Rows from block 2 of the image encoder of a small encoder-decoder image transcriber, named by matrix and row number. Rows with one number belong to one channel. Each number is 200 + 30 x the weight over its row's rms, rounded and kept within 0 to 999. All counts start at 0.
After each channel's rows are labels from the 100 images, of 14976, where the channel reaches its highest value: "top examples" is what is common among them. Only what is clearly more common there than usual is listed. The data: seven-segment displays showing three digits. In brackets: how many of the 100.
# r30: branch 2 reduce pointwise conv (encoder.blocks.2.r3.0.weight, 36x96x1x1), inputs 0-47
# b30: branch 2 3x3 conv (encoder.blocks.2.b3.0.weight, 54x36x3x3, transposed, each kernel summed), outputs 0-53

r30.22,210,194,186,242,202,176,235,263,181,207,209,187,231,227,154,223,210,242,166,206,205,239,270,212,170,178,204,177,206,147,166,165,214,174,175,163,184,322,195,192,237,167,231,199,162,183,196,273
b30.22,158,220,192,204,177,175,235,175,198,269,210,207,201,210,164,251,181,204,184,234,205,236,213,194,223,228,229,253,211,259,217,234,191,171,141,190,143,191,282,170,176,208,211,175,226,195,187,186,194,173,182,190,162,179
top examples: the digit 4 (98); second digit: 4 (45); first digit: 4 (35); third digit: 4 (31)

r30.28,173,226,236,172,240,180,232,213,211,239,144,256,198,228,200,176,213,192,180,159,132,190,223,179,195,196,224,227,193,146,205,223,239,173,189,204,232,112,178,153,172,205,167,165,216,226,185,185
b30.28,176,225,168,152,184,210,140,172,198,173,233,150,167,218,186,205,217,231,219,164,221,283,216,159,202,179,154,203,170,243,187,164,205,200,185,217,219,206,179,192,180,221,176,186,252,233,162,241,213,224,209,148,198,170
top examples: the digit 0 (63); second digit: 0 (29)

r30.31,199,218,213,173,209,200,153,203,200,234,215,152,190,180,168,212,222,186,201,246,224,166,123,154,184,203,203,165,214,225,193,223,192,188,172,162,163,177,216,162,264,170,224,182,219,208,163,186
b30.31,172,187,137,170,166,170,174,172,173,262,215,211,235,234,186,215,175,197,216,170,243,212,220,191,175,247,236,201,147,257,170,213,276,221,193,227,209,197,179,207,218,193,196,224,232,167,199,214,232,236,224,202,186,153
top examples: third digit: 2 (32)

r30.8,151,218,191,152,211,171,172,164,264,227,162,204,223,204,222,209,269,185,176,191,178,190,166,223,259,183,199,149,283,182,224,231,237,221,191,197,187,182,237,215,199,193,185,180,205,252,265,187
b30.8,244,127,188,206,176,143,165,170,191,127,209,212,184,217,199,190,187,220,185,190,194,165,173,224,178,160,181,179,210,160,221,152,185,175,160,155,203,179,118,179,190,216,200,186,185,170,226,217,217,185,158,185,175,221
top examples: the digit 6 (58); third digit: 6 (28)

r30.24,175,229,255,215,211,209,173,214,252,177,176,213,168,190,233,192,212,207,202,211,231,187,228,186,159,181,179,216,197,205,209,234,194,165,170,187,214,228,242,178,158,269,252,267,194,237,228,238
b30.24,193,203,225,128,190,226,158,208,187,174,194,178,131,206,183,197,158,205,205,169,209,189,221,140,186,196,130,154,147,188,197,188,172,210,205,177,209,151,182,142,218,168,185,205,189,169,241,177,155,178,183,174,190,188
top examples: the digit 3 (75); first digit: 3 (36); third digit: 3 (29); second digit: 3 (25)

r30.35,165,211,216,159,240,172,160,224,253,156,166,256,193,169,241,145,199,195,197,210,174,183,221,177,131,134,203,177,155,223,191,179,232,148,176,195,209,212,161,206,193,219,144,228,186,234,188,208
b30.35,197,220,184,158,193,216,176,216,212,183,239,154,210,230,160,143,187,195,210,143,207,242,170,147,194,182,158,184,194,240,176,187,156,205,217,231,210,192,165,190,245,212,177,185,250,207,162,249,205,244,215,175,222,139
top examples: the digit 2 (63); third digit: 2 (30); second digit: 2 (26)

r30.1,189,199,218,161,185,182,199,207,178,193,218,187,178,213,198,219,210,212,157,194,179,217,221,203,197,259,263,247,199,229,178,219,166,196,164,197,171,239,173,181,212,195,268,175,152,148,205,245
b30.1,143,211,194,181,185,223,184,161,178,241,191,179,264,195,194,203,183,186,191,206,174,213,172,198,219,159,215,248,215,250,185,176,221,177,193,183,173,149,226,176,116,187,146,233,138,161,222,195,186,164,213,210,195,182
top examples: the digit 4 (58)

r30.3,175,200,230,224,232,174,261,186,219,233,245,204,229,168,203,203,207,195,255,216,217,170,176,217,226,172,210,185,192,179,229,171,228,180,178,186,202,146,197,184,180,161,223,198,226,201,258,178
b30.3,176,148,165,264,160,196,167,194,198,169,206,189,208,224,136,203,200,225,221,198,240,153,192,177,209,217,225,178,192,163,169,178,230,175,211,204,225,150,132,212,186,210,192,259,170,173,164,221,245,230,191,183,212,164
top examples: the digit 7 (81); dark on pale (50); first digit: 7 (34); second digit: 7 (31)

r30.9,198,224,239,188,209,187,166,181,192,232,227,195,233,191,204,205,202,221,302,209,222,168,174,209,205,165,228,188,206,181,185,216,213,219,188,223,218,176,199,218,184,199,170,194,216,186,217,164
b30.9,205,230,149,146,149,231,171,116,187,216,182,195,219,165,213,232,188,193,204,200,153,227,217,171,164,240,212,166,202,145,200,194,183,172,244,199,178,173,233,201,180,192,210,181,183,227,283,172,186,202,185,198,212,187
top examples: amber glow (42); first digit: 8 (27)

r30.23,172,185,138,231,191,217,251,194,182,185,178,194,207,217,142,183,257,195,196,201,211,162,189,135,202,143,178,225,193,163,170,198,231,220,184,165,178,227,243,163,235,210,240,180,182,203,128,177
b30.23,164,213,258,193,218,237,195,166,188,200,217,219,182,154,188,227,176,188,193,154,170,135,196,159,205,198,249,245,197,192,192,223,227,169,186,202,177,163,243,176,127,174,162,230,183,160,173,172,185,204,178,175,183,152
top examples: the digit 0 (89); first digit: 0 (38); third digit: 0 (37); second digit: 0 (29)

r30.17,261,183,203,205,179,188,259,184,165,239,194,145,209,212,165,225,193,205,218,211,164,189,220,220,207,180,246,204,229,274,207,199,254,183,173,237,234,165,212,249,205,185,200,197,205,186,193,177
b30.17,195,190,190,216,196,208,163,203,179,216,215,204,197,184,137,187,199,165,265,154,159,168,183,185,205,166,222,131,200,176,186,168,211,187,196,234,207,110,181,203,223,187,178,226,213,211,158,244,193,167,232,189,154,153
top examples: the digit 0 (84); second digit: 0 (36); third digit: 0 (33); first digit: 0 (27)

r30.14,150,190,196,163,219,178,179,186,158,175,198,210,202,226,205,232,178,226,207,183,190,182,246,190,226,299,314,239,233,169,192,169,268,185,194,179,313,190,197,181,179,179,161,164,265,230,158,187
b30.14,196,148,222,178,201,152,183,230,178,165,189,128,215,192,227,201,189,194,153,154,197,203,139,171,188,171,152,182,220,204,160,174,155,221,211,192,199,168,142,203,189,145,192,175,213,144,232,171,192,176,193,208,182,171
top examples: the digit 8 (56); amber glow (40); third digit: 8 (29)

r30.26,175,186,176,203,174,156,188,194,176,199,181,160,222,192,216,198,208,215,188,207,176,171,191,162,192,188,189,175,225,150,191,169,184,268,236,245,167,178,249,141,263,218,268,280,178,238,214,197
b30.26,169,162,192,189,211,186,203,182,198,163,202,193,116,174,228,180,154,185,245,165,215,165,204,218,184,177,188,225,138,185,205,156,196,176,208,218,145,178,171,141,203,191,199,234,228,173,242,168,144,190,196,187,160,175
top examples: the digit 3 (85); dark on pale (45); third digit: 3 (36); first digit: 3 (36)

r30.16,203,174,166,260,199,182,259,215,169,176,208,160,218,180,159,217,197,228,187,220,184,214,182,175,185,186,225,196,202,234,186,177,171,199,216,179,147,220,185,228,197,182,233,218,158,120,220,239
b30.16,162,214,226,168,162,214,202,179,179,163,164,201,219,176,194,236,207,178,168,161,174,168,183,192,157,203,141,219,185,150,207,135,127,179,219,183,182,134,218,192,143,220,172,189,186,159,221,191,179,208,190,188,178,184
top examples: the digit 6 (57); second digit: 6 (29); second digit: 5 (29); first digit: 6 (29)

r30.13,228,199,183,178,199,239,203,227,195,186,194,218,187,226,188,223,236,171,225,191,194,188,172,244,233,184,195,150,266,164,240,198,161,189,214,180,197,155,190,244,207,215,208,204,217,228,306,189
b30.13,211,162,152,231,180,164,174,177,212,138,229,226,185,216,179,204,204,208,213,202,209,212,201,230,178,201,205,210,202,152,213,152,211,148,156,173,187,146,111,178,170,199,201,201,155,183,266,215,212,169,165,178,208,207
top examples: dark on pale (43)

r30.33,196,231,180,192,153,191,176,200,163,210,149,149,165,190,201,224,153,189,205,210,218,192,200,228,223,242,178,217,146,217,184,246,220,194,157,173,231,149,192,169,189,182,187,189,211,188,155,146
b30.33,191,185,164,103,153,187,162,150,159,233,252,157,181,242,192,215,156,176,227,162,180,199,207,176,184,186,204,198,151,201,197,215,233,201,192,191,164,191,165,223,176,169,196,196,180,160,191,235,204,229,222,163,213,175
top examples: the digit 2 (80); third digit: 2 (52); second digit: 2 (31)

r30.34,203,222,210,203,187,196,193,175,217,223,166,181,197,221,211,235,189,168,215,182,159,208,170,202,184,240,213,191,200,203,186,203,250,184,187,176,250,165,202,192,166,167,175,206,235,208,185,189
b30.34,154,170,185,139,188,206,188,154,213,221,213,143,206,214,156,242,206,181,217,201,205,240,180,146,231,177,241,156,214,239,158,206,238,213,216,171,195,156,181,210,158,165,191,201,219,224,193,233,196,198,196,204,126,167
top examples: the digit 8 (57); second digit: 8 (25)

r30.2,204,159,220,177,222,200,141,233,166,225,196,214,151,207,218,174,205,204,228,181,213,255,171,187,198,183,183,169,202,233,233,252,162,198,218,152,136,202,153,167,197,198,162,220,228,236,208,206
b30.2,212,190,166,90,202,221,176,184,207,193,208,188,209,215,177,138,142,196,206,180,172,217,215,159,207,203,169,185,186,197,223,179,166,204,198,196,194,126,191,179,258,216,230,131,196,232,234,197,197,218,178,200,203,185
top examples: dark on pale (87); first digit: 3 (26)